config.yaml
encoder_arch: "mlp_mixer"
model: "contrastive image-text model"
dataset: "close-ups of made-up surfaces with and without defects"
train_examples: 101725
image_size: 48
grayscale: true
crop_scale_min: 1
horizontal_flip: true
cutout: 0.25
tokenizer: "word"
vocab_size: 30
loss: "sigmoid"
embed_dim: 128
encoder_norm: "layernorm"
encoder_norm_position: "pre"
encoder_activation: "swiglu"
encoder_mlp_ratio: 2.67
encoder_parallel_block: false
encoder_inner_norm: false
encoder_patch_size: [6, 6]
encoder_layers: 10
encoder_width: 128
text_encoder_causal: false
text_encoder_width: 128
text_encoder_layers: 10
text_encoder_norm: "rmsnorm"
text_encoder_norm_position: "pre"
text_encoder_activation: "squared_relu"
text_encoder_mlp_ratio: 4
text_encoder_head_dim: 32
text_encoder_fused_qkv: true
text_encoder_bias: "none"
text_encoder_qk_norm: true
text_encoder_parallel_block: false
text_encoder_inner_norm: false
text_encoder_positions: "learned"
init: "orthogonal"
residual_init: "zero_last"
optimizer: "adamw"
learning_rate: 0.0029
beta1: 0.9
beta2: 0.98
eps: 1e-10
max_steps: 19100
batch_size: 256
epochs: 48.1
lr_schedule: "cosine"
final_lr_fraction: 0.05
warmup_steps: 950
weight_decay: 0.04
Rows from block 4 of the image encoder, named by matrix and row number. Each number is 50 + 12 x the weight over its row's rms, rounded and kept within 0 to 99. All counts start at 0. After the name is the row's rms in percent of the matrix's.
# fc1: token-mixing MLP up (encoder.blocks.4.mixer.f.fc1.weight, 64x64), inputs 0-63
fc1.15 088:47 65 56 56 24 33 43 33 57 49 46 65 35 52 42 44 42 74 46 42 52 48 52 47 41 30 49 53 54 17 60 64 24 55 55 63 49 57 41 54 43 42 50 33 61 41 48 35 55 42 27 59 61 53 26 38 43 41 35 61 48 50 60 30
fc1.16 085:42 81 73 50 44 52 42 49 50 49 28 57 40 33 42 22 48 64 46 50 62 55 36 52 56 42 42 55 48 50 35 51 57 64 29 55 55 52 29 56 27 56 48 46 52 44 34 68 74 42 50 47 36 32 58 77 42 53 45 36 46 42 51 45
fc1.17 102:44 57 53 38 50 60 56 40 49 47 20 33 33 33 53 53 57 50 38 46 56 45 55 40 46 36 53 56 52 41 32 54 30 28 48 61 59 64 38 46 45 66 44 19 53 45 62 49 37 67 72 48 68 56 40 36 36 47 38 42 31 69 61 37
fc1.18 085:65 62 63 58 33 61 54 38 24 52 51 35 27 51 56 18 29 58 52 39 53 60 36 51 22 35 67 45 40 52 62 31 40 43 44 56 49 46 42 49 49 29 40 61 48 44 49 54 52 65 54 49 52 38 50 55 55 35 45 49 70 44 46 28
fc1.19 087:57 57 64 56 63 76 58 40 17 36 38 42 44 42 33 25 46 34 49 27 49 47 50 39 34 58 59 51 45 37 59 54 36 39 67 64 55 36 44 53 47 61 62 38 23 57 53 50 59 48 64 40 45 67 40 48 54 51 52 43 38 56 47 34
fc1.20 085:37 57 56 63 33 35 48 39 50 43 37 62 39 45 58 65 38 77 46 60 64 60 31 64 22 35 41 63 48 56 48 34 33 34 61 45 55 51 43 56 44 71 57 55 51 46 47 70 48 39 57 41 45 50 39 28 39 42 44 55 58 45 65 23
fc1.21 118:46 48 50 55 51 68 58 70 41 60 58 57 62 64 68 54 34 50 64 60 62 59 57 65 53 47 63 65 63 68 66 67 39 37 38 62 86 59 62 68 50 55 57 57 57 62 64 66 53 54 55 50 61 61 65 61 45 55 66 53 67 61 64 58
fc1.22 139:49 48 40 63 64 59 72 75 51 44 44 59 64 64 63 62 53 43 57 71 66 59 65 62 47 49 51 56 63 68 73 74 51 53 49 48 63 60 67 62 50 53 54 60 55 72 62 60 49 53 57 56 60 63 58 67 39 42 53 53 70 68 62 72
fc1.23 121:63 78 61 62 58 54 34 35 74 64 61 65 60 42 54 49 58 58 68 65 49 43 47 41 65 62 61 70 58 58 46 49 67 61 66 54 58 59 58 38 64 66 64 58 58 59 51 41 70 60 63 69 55 64 46 44 70 68 63 54 50 55 48 42
fc1.24 094:41 45 59 26 53 42 40 47 44 56 46 52 40 78 41 67 49 48 41 52 42 66 64 33 58 66 12 39 54 55 35 51 45 44 52 59 51 62 44 59 64 41 56 61 60 35 40 57 59 55 36 63 51 59 63 48 53 63 39 63 18 50 54 31
fc1.25 095:20 54 51 40 48 55 56 64 55 26 66 30 33 65 26 51 43 52 58 49 59 57 71 40 57 33 32 39 38 37 51 54 39 56 70 50 54 60 28 33 59 59 31 45 44 53 42 49 44 50 32 47 64 51 53 50 32 60 57 61 50 48 49 30
fc1.26 133:73 71 64 62 59 55 53 43 58 61 61 63 58 58 58 55 55 64 60 67 54 47 58 52 67 67 75 68 52 59 44 63 65 60 66 64 46 57 53 43 66 61 63 62 49 55 49 45 65 67 64 73 51 61 53 49 66 63 68 65 61 69 51 47
fc1.27 090:49 43 39 34 53 22 45 38 44 57 49 60 34 69 50 53 57 27 43 46 30 48 53 52 66 59 41 55 32 35 59 55 49 56 52 67 31 32 48 33 47 34 37 63 60 32 39 53 44 56 43 36 73 59 37 50 48 62 31 29 46 35 45 42
fc1.28 098:47 56 45 37 67 67 69 41 42 52 36 36 34 51 46 60 25 35 37 54 54 42 55 35 53 37 38 32 57 54 35 50 51 26 45 67 49 78 44 40 52 59 45 29 45 39 62 58 30 67 59 69 57 36 52 51 47 36 39 56 37 58 55 37
fc1.29 081:66 55 37 32 60 38 62 50 37 46 59 50 35 32 53 46 35 46 43 49 51 45 36 38 61 46 31 55 56 49 55 63 56 69 32 54 37 48 60 69 62 23 52 70 54 43 60 50 50 50 35 74 39 38 42 43 79 46 62 46 36 34 58 33
fc1.30 086:42 43 61 59 61 58 57 50 31 73 53 48 44 40 64 45 37 65 41 41 65 58 51 39 43 66 42 39 50 43 63 31 50 82 47 57 51 32 45 41 63 65 23 55 47 52 34 57 42 44 65 59 62 47 52 74 49 61 34 25 58 39 47 59
fc1.31 098:32 62 54 55 66 66 66 43 49 70 39 51 57 40 55 63 54 69 41 29 72 43 31 61 51 61 79 59 62 62 49 34 45 65 45 32 40 48 49 54 50 48 46 34 42 55 42 61 54 52 57 36 31 60 41 60 39 52 52 41 36 71 70 56
fc1.32 123:68 58 65 49 62 68 64 71 45 65 60 62 56 69 67 54 49 59 48 54 66 60 62 57 59 53 57 59 64 59 66 69 58 51 66 68 64 59 68 69 52 44 61 65 47 54 68 62 48 56 54 68 58 67 67 56 65 57 63 53 62 63 60 61
fc1.33 095:46 42 55 57 65 43 53 51 25 30 33 48 56 45 55 58 57 59 54 48 55 73 50 55 37 57 45 51 33 63 54 43 17 60 68 64 33 63 43 49 48 70 66 26 34 53 45 49 45 43 47 43 55 63 28 32 43 48 45 66 53 63 68 58
fc1.34 075:82 40 64 53 48 49 54 29 30 42 47 32 50 35 38 45 40 57 45 53 57 59 25 31 46 57 68 42 47 53 44 39 39 35 53 75 37 55 63 70 36 53 59 42 38 30 62 33 44 72 52 55 40 39 51 46 61 36 52 48 57 51 52 54
fc1.35 135:33 38 52 55 62 59 69 65 47 52 55 48 66 64 63 64 46 53 43 49 59 67 62 63 43 49 46 54 65 58 73 60 35 53 56 52 62 59 67 74 46 47 54 57 58 58 69 67 43 43 46 63 69 64 65 69 28 49 48 48 58 72 67 70
fc1.36 106:69 50 50 51 58 54 33 56 68 62 63 62 60 54 60 45 54 57 59 74 45 46 49 42 65 67 60 68 41 50 50 54 70 66 60 65 52 63 58 56 57 56 53 76 76 56 50 36 64 68 58 79 65 56 44 40 59 64 69 61 58 52 51 46
fc1.37 096:65 43 54 34 49 44 42 26 27 72 63 54 50 60 49 43 37 55 43 52 47 67 26 26 32 47 58 65 57 59 50 21 36 50 41 64 55 50 56 41 35 30 64 62 50 56 62 57 61 47 51 41 57 58 50 52 50 35 42 41 48 68 70 39
fc1.38 093:25 76 58 62 41 77 60 59 41 57 46 53 51 50 53 43 31 37 50 51 44 36 52 47 25 33 46 31 66 48 52 28 47 16 53 46 35 65 51 41 63 57 45 48 45 45 59 63 55 61 45 45 34 45 40 41 40 51 41 43 35 45 37 42
fc1.39 098:54 69 55 61 53 58 42 39 76 50 69 53 54 55 52 48 55 63 65 61 57 48 45 32 55 52 59 64 37 61 54 21 52 52 57 45 36 56 62 53 55 63 71 25 33 65 62 35 69 68 54 47 43 70 55 30 55 63 51 49 36 41 59 33
fc1.40 086:44 42 32 46 50 44 42 48 54 52 58 67 48 42 43 60 36 40 40 42 51 28 35 63 46 25 16 50 62 49 27 33 60 59 50 29 64 55 43 41 41 45 51 63 52 57 58 60 33 50 79 46 47 42 45 68 34 53 29 48 36 41 49 49
fc1.41 077:68 52 66 54 57 57 50 53 58 68 60 73 63 79 65 50 47 52 66 50 48 55 69 49 51 65 65 54 52 52 76 53 62 62 54 33 49 60 50 37 62 65 52 42 71 73 60 53 66 64 49 54 64 60 42 27 56 70 56 50 40 56 62 46
fc1.42 105:29 65 45 49 50 39 54 58 82 50 23 55 35 41 47 65 38 55 53 45 61 56 46 56 65 34 45 48 42 32 40 42 54 37 28 57 67 42 51 49 33 79 47 44 47 25 44 64 37 56 60 64 44 39 43 60 47 38 43 51 37 45 62 56
fc1.43 083:48 48 38 56 34 33 60 46 35 55 41 41 39 45 39 59 50 71 39 50 72 65 38 52 69 63 43 47 72 49 34 12 58 55 60 64 63 49 55 38 42 52 56 53 47 45 49 47 29 52 51 59 69 45 32 55 28 42 57 55 74 54 61 52
fc1.44 096:34 34 45 44 42 44 43 50 58 54 54 59 51 66 61 34 44 35 56 22 25 41 52 53 42 51 58 54 53 43 66 54 59 61 41 38 35 30 51 33 61 46 28 70 67 48 67 68 53 45 45 52 60 59 42 44 46 35 30 56 26 39 44 31
fc1.45 087:33 32 54 44 53 24 53 59 67 49 64 54 42 63 16 61 53 57 50 49 51 59 42 57 43 73 43 56 61 35 42 42 64 60 46 41 59 64 52 35 43 50 33 43 46 52 49 59 39 25 70 45 44 57 44 49 24 49 41 63 57 48 51 25
fc1.46 100:33 38 64 53 48 57 54 46 51 42 66 52 35 52 55 29 48 50 50 34 57 49 68 50 30 29 56 56 36 37 67 25 25 50 68 42 54 20 41 39 58 48 40 43 47 50 55 59 36 53 39 70 52 61 32 42 32 50 38 50 46 34 49 35
fc1.47 099:43 58 35 21 27 27 41 44 57 31 60 40 36 70 34 54 49 40 50 46 48 57 54 52 49 41 43 43 20 43 49 66 38 55 49 75 64 50 48 57 50 44 57 50 59 45 27 38 59 46 23 63 55 47 51 57 45 64 40 49 45 35 47 34
fc1.48 083:68 54 43 42 61 57 41 41 45 39 64 32 56 56 48 27 40 19 68 49 33 55 57 45 47 44 69 51 53 46 64 69 44 36 47 60 36 34 54 53 52 59 54 64 60 43 54 38 63 56 52 36 52 65 57 45 60 35 51 40 25 27 29 31
fc1.49 102:71 57 62 60 49 59 43 41 63 64 63 62 64 61 69 47 48 66 61 66 49 60 72 48 69 63 61 64 54 53 54 66 79 63 59 45 50 50 48 48 61 60 63 58 67 44 52 41 62 72 63 72 64 63 55 49 70 53 66 59 48 55 48 42
fc1.50 093:51 70 75 29 34 57 45 57 54 51 76 35 44 41 54 38 44 40 53 52 33 23 56 46 32 40 37 61 49 45 50 55 48 45 51 41 46 58 55 46 47 52 51 43 26 73 62 55 44 21 59 29 50 46 63 36 47 44 56 41 57 61 56 29
fc1.51 090:34 51 61 69 66 55 37 50 64 33 56 68 65 53 53 38 74 53 64 31 66 34 40 46 58 63 54 47 73 53 61 41 55 49 51 28 52 59 27 59 47 47 46 49 55 64 48 56 30 44 61 37 47 48 70 48 45 58 51 21 42 45 58 31
fc1.52 109:57 31 34 58 70 59 36 54 32 34 66 51 60 51 38 48 33 56 66 55 50 63 56 57 39 63 58 38 39 71 51 41 38 64 35 45 53 41 54 44 37 48 56 27 26 31 35 40 48 68 56 55 71 57 49 68 53 53 41 51 35 36 42 37
fc1.53 080:31 40 51 41 58 42 50 51 67 56 27 57 41 48 44 66 46 32 48 62 33 36 53 55 51 51 24 49 73 28 48 59 55 57 37 55 45 38 49 67 77 61 27 71 53 49 52 47 66 47 50 55 37 38 53 50 66 40 32 41 45 39 64 34
fc1.54 117:61 54 53 70 57 49 44 27 72 53 57 51 45 55 42 49 46 49 66 57 37 43 41 38 64 53 73 50 42 53 58 00 54 48 50 63 29 55 64 39 67 57 58 51 44 37 61 38 84 50 56 52 44 47 52 46 55 54 57 56 48 57 55 48
fc1.55 090:49 33 48 56 39 50 44 50 54 54 59 54 54 57 43 58 26 43 59 55 43 73 34 44 36 48 77 50 45 48 70 41 50 64 37 30 40 35 59 65 51 56 49 42 57 43 59 48 52 65 49 62 50 49 48 54 24 23 26 43 47 19 42 34
fc1.56 084:61 21 46 41 54 39 57 22 36 57 52 42 45 65 35 47 39 67 46 38 44 80 40 56 61 72 63 57 58 58 70 21 67 45 41 54 46 58 38 36 59 44 50 46 37 44 49 50 43 42 45 72 57 55 50 55 35 39 51 49 59 58 43 40
fc1.57 104:55 50 71 46 52 67 47 42 22 46 38 67 55 55 39 36 48 62 49 54 66 68 39 35 34 63 48 50 67 44 47 36 51 28 52 82 59 44 35 54 41 59 43 49 43 62 34 47 38 34 44 46 49 46 51 26 36 51 49 49 48 44 47 21
fc1.58 105:59 56 47 52 53 53 70 79 41 54 35 58 60 64 58 67 51 52 49 57 53 53 60 58 43 69 48 52 65 65 69 75 52 56 47 59 65 55 65 72 52 55 62 63 54 68 58 57 44 47 33 50 57 61 59 81 48 53 54 57 63 67 48 77
fc1.59 090:32 31 59 44 40 31 50 46 55 59 52 71 42 84 41 79 31 48 50 59 31 43 50 61 39 34 45 54 53 55 49 29 34 46 43 60 50 39 71 53 56 53 49 48 63 29 45 45 53 47 44 45 65 54 65 57 38 54 40 52 39 48 46 25
fc1.60 099:25 58 61 57 54 79 52 66 29 62 45 62 44 49 52 56 41 43 50 44 41 56 47 51 32 50 50 41 79 41 57 44 75 67 32 31 51 56 30 39 55 51 24 67 55 40 64 56 60 49 53 56 51 51 44 67 39 61 39 37 51 62 41 51